config.yaml
model: "sound classifier"
dataset: "tunes sung on syllables by a formant synthesiser"
train_examples: 39062
time_shift_ms: 100
n_mels: 64
hop_length: 160
input: "log_mel"
spec_augment: false
win_length: 512
targets: ["first note", "voice", "consonant", "vowel"]
num_classes: [12, 4, 8, 6]
arch: "mobilenet_v2"
norm: "batchnorm"
activation: "relu"
padding_mode: "reflect"
depths: [3, 3, 3]
kernel_size: 3
stem: "single"
expansion: 4
widths: [128, 192, 288]
label_smoothing: 0.1
loss: "cross_entropy"
init: "trunc_normal_002"
residual_init: "scaled_by_depth"
optimizer: "soap"
beta2: 0.95
lr: 0.0038
beta1: 0.95
shampoo_beta: 0.95
eps: 1e-08
precondition_frequency: 25
max_precond_dim: 1024
merge_dims: true
one_sided: false
adamw_lr_other_params: 0.0022
steps: 4200
batch_size: 512
epochs: 55.1
lr_schedule: "cosine"
final_lr_fraction: 0
warmup_steps: 80
weight_decay: 0.3
adamw_weight_decay_other_params: 0.05
Rows from block 3 of a small sound classifier, named by matrix and row number. Rows with one number belong to one channel. Each number is 128 + 32 x the weight over its row's rms, rounded and kept within 0 to 255. All counts start at 0. Numbers have three digits each.
After each channel's rows are labels from the 100 clips, of 14848, where the channel reaches its highest value: "loudest" is the band of the loudest frequency at the time of the peak; "strongest on" is what is common among them. Only what is clearly more common there than usual is listed. The data: tunes sung on syllables by a formant synthesiser. In brackets: how many of the 100.
# convs0: expand pointwise conv (model.blocks.3.convs.0.weight, 512x128x1), inputs 0-127
# convs1: depthwise width-3 conv, stride 2 (model.blocks.3.convs.1.weight, 512x1x3, trained with AdamW), a 3 kernel
# convs2: project pointwise conv (model.blocks.3.convs.2.weight, 192x512x1, transposed), outputs 0-191

convs0.505:106143128103170103156118098115069145144133087105165150136037117094097101127112107107122143102162145155119140118111142111052138079103165116142165082128156070125127064129153150106158125154148162062163184133129097135119115144181074094118096125070104130112173132133161142072094157102146168096131085166153163124151114052121112135096093080090102105129178075094150165151193182154112106146175
convs1.505:181143123
convs2.505:170081169095080145101109144140056075118066171128132137153123222149154166159109147140072155068146138122127166139120088159135148190196072101123110159145116116135133156083083201106078181124150167165147141111102060108084130074144110113101141129058139130108152169151159144147123118094155157165169142117083158157141138155137132091101152116147077139132123100150082109132148110144092094147108123133130135102156141163133151130087142117141156121072133105051127125147109171129109110076153118131122085087147134132098094095141077135115184107188161088069137108212127091139105177071125134172
loudest: 1000 to 2000 Hz (26)
strongest on: child-like voice (65); vowel: /ɑ/ (60); clipping (45)

convs0.486:146087121136142102113075162155122131145134080126072168138120124093072075160097152137118146098165088073193120112113148110117084107152164146163098100150079119095141131062115133158089052142151093006113145108076109139097102109117137181133108123107108190148189106091093133105119148099099202133092126138129073075134154155122125148164136147134118121142089096132140134138070132152080124139166
convs1.486:166166141
convs2.486:079116121165144103090124166100183119163115152152119141112106140169127166149155093146100065090147096156080134130165127126117165085104121111185081086134149167123166172088121091163107107133155140186125084136126146139147072051132106106130115099106099167098161109105137128105106078112147141155091155166118118070134131119116116156108029195145159167156090077137149120116112146135147160106149096119114178103123156131069117122156176165124104055086162115061175129204137159096074094077130162105145123109185084123196125227183144094157153148138131121126172095146097110143102138145117133137
loudest: 1000 to 2000 Hz (49)
strongest on: child-like voice (94); vowel: /ɑ/ (60)

convs0.58:169138098093144100161098113101066179121149120079069117083176091143094156139108125142138059178061140130095150110158082163127074101129099101147140083136064105148149152168159065183220099124167147123128141130136161135131082143176128157144077133144125167132171150089137118113130088160106122210131101200165120180137141137143112095131152081132139133096100141133137092159087129110157119139149
convs1.58:180146123
convs2.58:080104129098170171131114123109068130175114144101127147098130076119137190056159057116098090112074117164080071038074179126134094099161057140110120128079117199186110126119128098143108129095238060128124166121146147086102159143152128127129145098084109134119084165133081179113110123173139098128106137161170120123161156046121158153094092105154175138094115107118160108159141145171074145131168177153128132079126094169160132098142117159112104137120105119140082138162098166156096142116111165137118157136115115105117103113132132077135099136127154165139132071185137117120148171154174163134
loudest: 1000 to 2000 Hz (35)
strongest on: child-like voice (78); vowel: /u/ (65); clipping (41)

convs0.403:082092104126097060143156158100164144104117133085079181099107137125186153130162141097160087143153119126141118161129129123124087113117186093110094149118130105140118123090126159126187109142095069089042107068124153142132123163166148097074115133148070129166097087080084121128076139150126124154149139108180145134106112072156127144180159132165154181161176139137153090129105142114200126046072
convs1.403:109076132
convs2.403:057163119165079140130130080135097096079158129159102084126149094180078159193097169199148190145130104111079113087121159098081106121150107166140150149104186106099081148128121097075164135103099103094167110153118102130154161154140212084080118144082134142140175145110105109117101109102112167141118108105151162161129105187159129112160126108083164180102162133182106188085122159116125157176196115154182167101089188118145093116089136150113109119145166077154075127136150096141136123111104134093126115124113084078174070120124111153148159185158115084127113110122111077142175097076132117168
loudest: 250 to 500 Hz (61)
strongest on: consonant: /t/ (70)

convs0.504:129086091113105109165173132184093162110104142111136169194111128094158100163084135090180142118145097165109198070128120115158160111075108070120105120100099088149148125124116202113178228161167147141042079133136139176094138137150180126135104174137124119152090131150165135126127090096101097093093170128176139076102110170107141170129144150142103133161118111072108156136124121167097107131109
convs1.504:082102143
convs2.504:174130098076156124109150138134124108062146116113112154078106115196091138103134123113162140091141076140073152095123179120179150170151125089142152102124111089077094128104119064153129120122162162167059182129126135147176127124121177096158137095094158136163115119134099102105182119190073128081113106048106126086147162127097134147172069133106120141081079135135135104156134125143213125125141134145104110131070182125095132113142096085178135136120116079162156167156161117163089108120131135167129135094116062103106171088129142139161165132048161078178154181142119139128103181143121047185
loudest: 2000 to 4000 Hz (65)
strongest on: consonant: /ʃ/ (78); clipping (25)

convs0.143:144150188139189138101128096102095137194111124117106116131108132071106207101160097166116120131158120150095113197154101098110146104094129094100114184186136108143118138132163142195087134123118084132069091157159132076135147168160134033147167123109136147041096147129122147105173139113153117108138120058127156163121135077106130090147135141126127148122081149115167155083093081133164149060143
convs1.143:159140084
convs2.143:109121139102111118119093116182204140221083116095168125131078126177100123108129114120112062107110085151157199183131111134149165146139154134228115072128117099132121088115119093111171135123099118174121102096112130152179088127123171181112128056078150135173133110148151059093139137120110084099100107124117156127150167123117133112097138163168109135132131141089157191044129152108169101084100138186077148101170101098146106210119118141098193101158145059097118139114160138192147112128108161138166140116127136136150117075143141112121098165114094141112059151149102165168116105156157143152
loudest: 4000 to 8000 Hz (59)
strongest on: consonant: /t/ (55); child-like voice (50); vowel: /æ/ (37)

convs0.252:127130139118141137135162127169079101095153180140104081139111086112122178153096051132099165135122101096217146092176152183148181090097120177117129120134137104150151156101112126133081076083106129152129152104145154143097110138158138152154092187118130126151158163146085121135132132143127092153108128142076195124147107101182160090178077101041155108134225149151154139164125154137127064159121
convs1.252:147161168
convs2.252:077162119181102119130187164128093149123079172138133116112118099128113155115089150152116127118072124136109112108153101189072119159131114186093192055086080040129105109112114114117152137129167096157112117090113129175172087093118066088093136117162075110117098167185122142156045094158154125124165091113112165092106168169109116205149172157138151118153153063113111176123140181156124120107181188117096114139139107100103090047115153088119123181146121138183091112108155129072120127156130126142123133163153089148131158120097095104122141100102125141140120137075101170074174135150163080152
loudest: 500 to 1000 Hz (87)
strongest on: the note D# (81); vowel: /ɑ/ (52); vowel: /æ/ (47); first note: D# (33)

convs0.322:095060088145150139123130102078149095128112199157116108078132151121143108119073112168131126085117106116132173090068142177095156146113130177116148130113127179140166159090071154092190058113068105117165116157052101135133110171134134146162088134147162170126077122134081075120152096100127190130155146114133124121135106137137148079106175143157161079125109129144172096187108157141161157174067
convs1.322:130110076
convs2.322:117122128136210114124154144105083149074077137070094162141106165107150175116143097126109199112097145130072067189114117168120159106185100088170113152167084152137169106117117088124121132106175113184127128066187120147129161121199150116092100093171155127105097203110159106158119135138161132169104125099156149076167160155128092098164174150120118105176137116192100122088089136145133092145118157075121131151134073124188135088162141074126113134082133151178146082125079162152135124138092083139170090107178173168112110114141088103161154156168156067110115091131131115179122151142123164175
loudest: 2000 to 4000 Hz (38)
strongest on: consonant: /b/ (47); consonant: /ʃ/ (37); clipping (27)

convs0.13:152154096136120134114140125083108151152123176120152164152086142089110151114183098098159154053125137182137121131132133126104121098117125121128158165081099133161137144122079121069138074174150116175132136078076096086127120081087109165138104184099153101077095102119181135058132142132125189173119152079057118131139119161148105100146117086129167074125154142099154159154176084064167079105057
convs1.13:117130182
convs2.13:074116080146149148053183167194088109163202175136115148100085147133120173133107051136153113154103111138084175101139112091061121112149149110084152183160137126137089154094166106171136133184095133088145156135140165127103104109084149088144095187144142117120161119160105153137144114119134091133137126178183125083128096127120153148080110106116112165140078067080109162139135127127089111151128113138106197144089144140099124162097119131120090150082175077106166126081158153123126118063170078037092153123129097095212135095177116118136077135101087099125127143095184133117103123102125174116
loudest: 250 to 500 Hz (80)
strongest on: child-like voice (75); consonant: /n/ (47); clipping (27)

convs0.236:190123116142154166144110092096161157059141106094077070158157133129112182178093094094142211103126156083100084146112189144125135137135147128141102090115127128139139174107099145125111137126155160155081130139067124077105148141124148152130092151122164170163105087140149077126161184128134120163118104170181114180131141118083148177075114089138189122151133179199149159108203148129107157129082
convs1.236:138180144
convs2.236:118102120104134121149129166145145149152110164083168092162116084105105136124123107091050116145161081109085137094111098144119208118115111137162107150122168098115143147171050131114106094084142130084124059155128148075140163170153121159178157139191129156115147193145080085121064194113093113156162128096191163092166147103120127095153128136107165158105112166147151136164129168158160122135120159132146180087137152144130127112076131105111122098127117109074137136130121090104117103117148118139117146148057148094226193082155158207168142127219121114152100139149089150115101093206123116133
loudest: 1000 to 2000 Hz (58)
strongest on: vowel: /ɑ/ (51); vowel: /æ/ (45)

convs0.265:109092165110068104138153086112118066091102124139162191121118150198100152138074163148097134097153146175175112078182061128153194173163141113133094094110179130168148104140131091141106040124115065139167112083115145133101117097133164137201127124152169097135103148147113123126117169167159140154128114092161126162152173122105136102103123069142161103168115087140099126092109149189131118075124
convs1.265:175158128
convs2.265:125166103105131097151103136137166126162157130132122076092125125079115122156143115127183128098157158122161172057156178136147149150101122094125094142108129099086167088116083093160096141150135147146134100127151165099117130106096198098124093084132137138133187158117117141092101125145070120109137139077110136119126087148198054048067118109098069122176143099125108107156138135055122130057100136072090065175142124103138099092107059123152112129121117123121187173106101135168117160143151133135091141145111121112076141079095130164059081148110019114049073107106104095128131120143150108119
loudest: 1000 to 2000 Hz (25)
strongest on: child-like voice (75); consonant: /d/ (35)

convs0.299:161101135120117151189151173151120102120099110164068103123133177072223081116134126116122128165100200158110176138147107155141128111088055151092133127136174147152078129103114124091093148102104152194172151102130144203138087073139124125136182177115130119135082119151115140125090142132147139124090163097149129158153069083100093144133114118139110155063106103131090163115120163199121132077178
convs1.299:126147180
convs2.299:124092145140104139120088141099106171139144185102090123070167067150144095062150138165089172096144117160114171059183203171103075151127120128182059122096071152094142162140117112130173142094089110145035137097144125111094126196144131083188120113089124178118114122145156068096141127118169133191060174125151142188157110153106126146130130122202132094087168117094119122119096158128096153163126080187151148178136125105093087111134113054159163128142120104134170142126120139121125134083143152130111143139072093129137130113145094132172090151109134115104087106178175159132155093123128169138
loudest: 500 to 1000 Hz (78)
strongest on: vowel: /æ/ (90); high voice (52); clipping (43)

convs0.410:162155180167138140117129196167161087045121125144054117120102129116115185163123066089119147105111150169100118182168124086181079095148109084143068138129145143088087134117186172123112130134176126104160176153108080158103125078107091157179154106120132147106123106114116095116128098148078167170103160108059144139122171096120104140159075128138088176120113131172119172162098148122084131158107
convs1.410:132094084
convs2.410:166144147113087134120129086131141121140107113222113148088168153115091129131089089187140191109093133120106087086147136111124088095136127089137139138139071130127128171145170145125122112092081109150122153109077138120144158127125130127106143134095167142106127115121168139132203116112148098183106079096101128108150130048174146095133091087111104113056121127089155148102151116135130136135110148187136111146026141158149143128185068164172100167090136120134167109252142176135203104149111178117143137165192105171145099129175128167161147101101140126132084163081108121182092140087154129170
loudest: 250 to 500 Hz (62)
strongest on: consonant: /t/ (39); consonant: /b/ (38)

convs0.140:120120134147114133148162059119138180135099125129134103084138096089126104141141155151114076128152136116112124165116170161122077112086072126119194105064134182079127118174133130117149170134148128140126152134133091131076135086110163088182111086173146092072180126186130142111129108045180157150137104086172094129095164134097102179118135143109075050104053074136098138145161115097126113119074
convs1.140:129173160
convs2.140:116146092100142084129120114093105138057116160106172137115149153234061151140181120156117103165161104140091148088119107090095119143117124129094163106141187148163099120149093132126111146095090152114126124179113158097158110131126115141083140122131125118160062123090124095144202162179171133091149120081148110140127101145139129027128160076116134109170079115115070146122150157169094091168109090122181174159099095164202140155149107107129159122160156185145114103146052068153128134146141151164117171119145156133150041168126113104155190113103143134162144154121138094179100165105178161108
loudest: 250 to 500 Hz (61)
strongest on: child-like voice (54); consonant: /l/ (47); vowel: /i/ (40); consonant: none (31)

convs0.281:128062155150110146153128206092113113096076168138087091166127119076182137193131133147153090141125173091079134145133172121160118143091209142079101155154176155161076145175104182114109118179099141141144125154107090162120160071130134176177116215117159171145113106106143102138110110094186139128144129147099125092093145168140102110147134063132131095163184094113112134109152100122105119090150
convs1.281:128161172
convs2.281:105146130213132107070081136114169106122172139080084132136130161113111089052169122144067154135141087115076088114117145135145127101088113137238113074105093083142097113148134143134130123114155149097129154152110093079161185145203118128165202114213135156132083086143123153136177157121175068143139153135131071105111130127128148127117168141110150144155067121142111111144163079147147097163171135103118135148084160158086135167119106184109134039147167143123100117121094098171185099139152156186165137099106120111183152115090149119124148083116073118149127103096158129140134070135119103118
loudest: 1000 to 2000 Hz (62)
strongest on: child-like voice (90); vowel: /ɑ/ (80); consonant: /t/ (30)

convs0.110:174138127113153103162086167107146124156097067132138170165127097182123117085143177089111129091082114112127135109080099106151139097170137204084123125109168045162087067146154154126145125124113157064108102127079102129173110133131160173149121117140106062169108131149132124123080068105104083175110181143117136128119065106145155137134049140130125138126199143143072140164111186100092113127098
convs1.110:147130076
convs2.110:137124124108082125075082170171137130161129162175125188047104102080161106150126127134152146122094100102103138173117143115140189069118130053164116174148111126110199107119109060151087129104102172142090090141107116113138121144125173114072150145042115081069178207175093147156132128111189132155148161132131132152139111171142129173109180106099120098161115148132138136108167175181154136102190169140165104114163173103210136145127164157107140145136117140139127077115076140085093139107159088106130126150154119155115106136104155126078087064133139098082115134092161140149165075180132136112
loudest: 2000 to 4000 Hz (44)
strongest on: consonant: /ʃ/ (47); clipping (37)

convs0.1:154077134100113061210092117121088093121100152075103057111123142136091113111084143172148095079166111121107133101141078171155109120130119142159169147089153151146099118141124153086124147121192155083164094139169148162214119117162095130137147127114106118155113113094134173116135115141172147137180192167112138135161186116121085137116102156170141080144120126168079130148089101220178104119095
convs1.1:131142182
convs2.1:148086160107138094102152138146113173191129107117176118104096044131089119125089166123167114192178100164083138106131137103161047102114105133117142135097142152121136149162143138083223148110153149077139078143155146072145095079108186085142105140134112131135140113146128131140128160114165136090102135153132125117145120128142146172151099192120177078085138146142102169186144144113053132101130134094183139112109102135138104137098153170065143146182109111162087169145144104146149153136147187080232159163093096086140198143172159096092177184154161120180122157130094133134107113132109159127
loudest: 250 to 500 Hz (74)
strongest on: vowel: /e/ (71); clipping (42)

convs0.72:096137134178150129147093068161077131132097146115116112145124169160081137116091124134150071058143112114057065164123168139098151073151139116148121149111145133116109133123174049122130075164112101102143130163188086127138153115080104145158147177075129074153067157175164165120138137148145163145159128080140143135139132225168157192115164098120117170114118160165136149130129148096121138138058
convs1.72:133183131
convs2.72:108127110145078141177149143118133124131151151076152162115131085144155132124079127180109135109132179095098152163123175194174118172115178125137165119141096100094176117143130142156170123140109149097158071143115123134129160144086150126138153184173106130178115098091140111111122090146118151063092161168071148116083152144171169170076104147105106107108156103178115193151091169072112093128151122121112173174126117127096123140128153081107093117122152118126133124076110062130056162082155099162106014137077156085148085133170137128134065161094083080129104141055087162141137167066111140113
loudest: 250 to 500 Hz (69)
strongest on: consonant: /b/ (38); vowel: /i/ (37); consonant: /m/ (32)

convs0.220:095140126126136102141108122147134134129047120128127090182121190132144096092130085109171075167093129137134087159124063146186149155126112145173091137165120103107095100122110162137098147124169144054117177163099122083109115165104128139120047106152186135157128179091095170125061130178146110170206169182135132157125064150120131138141139149122111112142085067114163121153100125102119137175187
convs1.220:120126183
convs2.220:135069137103087132221104118123161159077141196121099130139134112158168165133117156120165125185137108110151092115189124105117113138145170108071133155107127204146155212177108032148143166132126115085149132147159165161119122130116072142110133117104157111090115085172130138137121117098135143127145115157138095139137131137098107095084109102126080163134100166063094091169178180160129077213181154125124137161182145126112101141152163149091164157087088101120132124097149115115135119078205097142163114136156106142141153149096074134164104145174089081107124142133155075103157155112186091070
loudest: 4000 to 8000 Hz (98)
strongest on: consonant: /t/ (98); child-like voice (51)

convs0.428:128153198148119114168173114143131141152144145146159096105125153166181096134099201079078123099080118104101110113126084102127132087111133171059146133145162112043126138149144041147126141184150098143121141120134118135124154165162149180073113140149118147180154098078063071117118113113113147111138079132132117144161110124042082132111134129073094180141174086145146133110085092140111149162084
convs1.428:134153177
convs2.428:144167076107140128105109111168192115120185051150082100151182107143118046099136154118160110105125080181157124098090122178112163147139121168170148144106132138104096098076157146161129173119109138161179127136111133084108119166166095139152111148129129145173129095152109168123150101136134082127040076139129126161154134089168072110051136157159125134117098122111137112155069153111121142124140129144149159113152127138077125187107179052176108131132126172139094115161114102149098070133149075167155125095074055108142136189188113104136114150120187129139092136163147137173122154138195067082
loudest: 1000 to 2000 Hz (28)
strongest on: the note F (96); first note: F (46); vowel: /e/ (41); clipping (33)

convs0.239:155150132177106153108083187162057154085126135057154159128157162058141120092108072130104100105160124144131132147100120163086130129095070151151184128110127208094198093090124125172144115165157102083052122157135135143139093095092118132110156156136095118113101125080088155125161112112101091088102143099151149120154162114195166160113095141115090167118117103101092134167109080152070147122089
convs1.239:107138178
convs2.239:137103107108117128160188148120117137117116132107070141145148141111065179100146164118074122119108127111170067149186111174102109109054117150059125102164163092103087087148148133042103164130134114073128121168083057142153126108093107133175133143152152174143140093132095119127107135164158136141128115195094168075121111130133089166188158081116153147096106139173144126105216093163086129153151114145185124149084063131130116105170138110118164148105127148155082150098087108136211131079106069135124148123105088106132115142100163132098178191108148163131135144177148141178150130155165104195
loudest: 250 to 500 Hz (61)
strongest on: vowel: /e/ (47); vowel: /o/ (39)

convs0.71:146106117080146167058127124162159154094150172093116090099143126164118123140129123115130121092143082152158100121135122123111179083169120125101157160113101122161191112175069148145161112158139224170166142118135164164053129141140173086046103177143061164149077147138141139149101128133100136116201104110136132113149138100170172184155135080101155081169122120087076167139109111115156107112145
convs1.71:171156147
convs2.71:104139149126108155121149112109128151158131127112137101143095156097121121161147099170116189080130118158143112057156214146120159145142147087190121116159158128105138147128135115139161155145107122113104084147056144126171093097133145082096092131078135103109143147083115092200046116177130125081113110140165161118148179095092147067112126067139118084129160106163165127157073171166203136099095129154144102135156178097191155160092130067179121166115084116139114107113169123143131160127140135107162117160141141119078114110116110151172086182144066153220130132127162213080112115127068144110
loudest: 250 to 500 Hz (66)
strongest on: high voice (79); the note B (65); vowel: /e/ (64); first note: B (28)

convs0.453:122124123147111076111162103104116138095085128130048113129114086084130143192157150139104089195113119094101135153132125057185074113106190112156095167122150089112175107113145176153134148088093181163147180104169126164103130154095162106140187130095134100110170136130122113132211076124147098099118145167123108161111132037157107148072174149102135078149151110166180122145103134109125103142144
convs1.453:119136182
convs2.453:120101157159108096107162152071113097079150089062089103154123095113132150123122102129134098150117136174127124139079170155166113103086147115133093096129122140107132116062181101136140135114167182077190174101170159117134111112084087158149107147141160168102119100157105168177198132171097122090136124115204132118094150084122209132154072102135122107085134183144094068106130053140135073144141077149168165112163125105120168142119174087145104099161127175117091182078094127139097140146170142145147118145070108075144113130122149139097238133119118196104119138139146128143145119147162096186
loudest: 1000 to 2000 Hz (45)
strongest on: vowel: /ɑ/ (97); child-like voice (65); clipping (36)

convs0.153:142136124174113086122109099178123074130108113112156144197096103077086142112100118125126099073133080118129090062183072117172147133173136127104195105134156069124103199204148152100155077175152090113136154100107103125132132134098116142143125095129117097099135165153116135133195127119099160180090113144082158158108153169073132156188134122131108062109130073111137125146090133092131133170062
convs1.153:079123154
convs2.153:096141162220109113119140164142080127151139122117114107080085133145108179139173115183094130109149112115077131074136112120117086137150178125104104109099157140141157148129065136197059201127105091038091092105068104107180106140142154112136119089079163130158129167099080124127143149183123171129173098127121083084119086136127106117161125153092107133152160148160161148124116103135109092150168117094110119220140134139171156183094184126175077122156150094146037109106149105125147101139152157120110164140134142087120106163142066161093178127117130100087084163131094158125078136174162129155
loudest: 2000 to 4000 Hz (35)
strongest on: consonant: /b/ (63); consonant: /ʃ/ (36)

convs0.30:200152164102156061133140102084107174105127192160070125116151087107149105170086103114122137107106186117108164120093110165121159063142110109158167129104163066152135170129114121070168104116132133086117125079108126141216121153147184133174188132185100082099149187146149116122081063142117171139132119120180089168122125113119117099111171121093108144119100126128139144189113119155116152162166
convs1.30:140178147
convs2.30:172031099053135122154131199062117096199113146070092110119111091121104139134156156138164179169115189154108086100081150131152124160154150145183129130119116102111119104148119087126142055098132078114166125114067085138121083102176138132111119126111183176118074091175085126107088121170047074157142127157086170114143140137135116163117134087114102088138112123159176175089146163156122101121141166148143130168100156101100067152168106164108124159111161109171072158134111102087107150158135066138168148151054155117139095144140160122139085066151121088126113142148129101108103135123109101121
loudest: 1000 to 2000 Hz (40)
strongest on: child-like voice (82); vowel: /ɑ/ (47); vowel: /u/ (44); clipping (38)

convs0.466:204197129147143108137139080096138184109105105141182111169112103097078154104107137079231156123082121149095186158092108117153165112132152138155102097125140132126140142125158052157128144103158172145124128140147077206107100152094117144094162121132104140159154092147154111156159100114087093162076110130104135187145086105129094075141101150164142126101180076110125186141133106138194142117157
convs1.466:148177143
convs2.466:159162152062151144182107116120132096134108125157174175165102126092112149179113148093115134132160073121086111165064093119159177126172131132145114154101127193074130171116143120199139127094149074086135098169170109112136050164128126188103152159079160133108119144157115153103109096131079102047088047150088070090078129131110165134143126078177113094127103101058084101116092082131078144147119138104186105128130082141108145091197086164123143115149149140102130096149150103146145142070104137129137152145157127134186156075161117110111086177119071115137148125082122155137138110086136171128
loudest: 500 to 1000 Hz (74)
strongest on: child-like voice (82); the note A# (73); vowel: /ɑ/ (44); first note: A# (32)

convs0.253:093151162132119149070172108091144136063172044108052141114111141182157153165070055145129119088152156078120108105133162145144142114084136220157142133112124104151144157133130141139138189051102136084145126112085110153120128117112075113039132183144189101133125122177111077135097101081115130120134146139136188135111162116097115112128146151123130097113137129139179148121076136119109137146086
convs1.253:131164170
convs2.253:186129075131107129135098169139178117094134127097137133123100094081135140156075115137101062140060100157179164130137054151106086180219145133183165096095160156129144105156115147072087153128125134171092104159132132133120149116124156153090086170163023101090117169163117147163074160143173114091090130149114109131185104144132161127104194136134131118097142088141116139094136104078144097173116162112146135153125107099121143087061156125134130151150127130164184097119114087134174152100136081123173180153135112101089162138160126131129093136098093119146146123095177130170065199110160080070
loudest: 1000 to 2000 Hz (25)
strongest on: the note D (65); vowel: /ɑ/ (43); consonant: /ʃ/ (29)

convs0.383:133106147194105082137126129110139101097153168118140086122080117180191139165153150102171075211116164139127170128102192120090162147119118103162158116147128140091177125112133143138144105126113034100116135120111120180127128120116179123110164113126096104064159121120091126166094124064134181182122126169074093140097132198092144146096165125119146115165138158144121176171128191156104130098059
convs1.383:127161172
convs2.383:117137136096046124127108174132169196116147144069158146144125180076122106173140133148111103123146101111138138116147081111149174105202119129106151178105116048145163087145127081198089170093073093081178050162133153134148213143117119126102166024148123096146124107137173152147117135175089117113151113113091140133093121098183127118105147106157116121137110107163182112097107172133139140110083069165104125127165095166081101090155155160148123149126134117121111171121104132146107123088058145147118152148103119159096120111095129111062155144074147147132120108149054158180128144079164114142
loudest: 1000 to 2000 Hz (54)
strongest on: child-like voice (93); vowel: /ɑ/ (93)

convs0.508:089142127112156078144085163071148122124071140045097177138071125092155087112103161139114070114184152122162106086115149122180134124110171191160139103164209195130183157133144141098144133106180104185107103107155111151100112135125121172119160066166135124142127148128152128123091124149126104144076135181083192181134135121140146113149120162208148153156129153100201127110137112122120130119122
convs1.508:104136177
convs2.508:083096142117101164083054131131146092130129184170134158100114110179096091061145148157121128170129152162187143157119135092104132179107089116152115045173115084106121138132116113113112157052196120146103169142106129081125147135116076118133151080140131195166108054172122131116154118146093132124099170127164140126115151144079072135120168092120185103123167116127106142170158126110154125105149147118146167104136114097122132096114029099182158098156166093128147196109049083156181114084160148152082123125151172126142064091134141121119133140177111074147127150121133114168168140119073144084
loudest: 500 to 1000 Hz (70)
strongest on: child-like voice (63); vowel: /ɑ/ (37); clipping (30)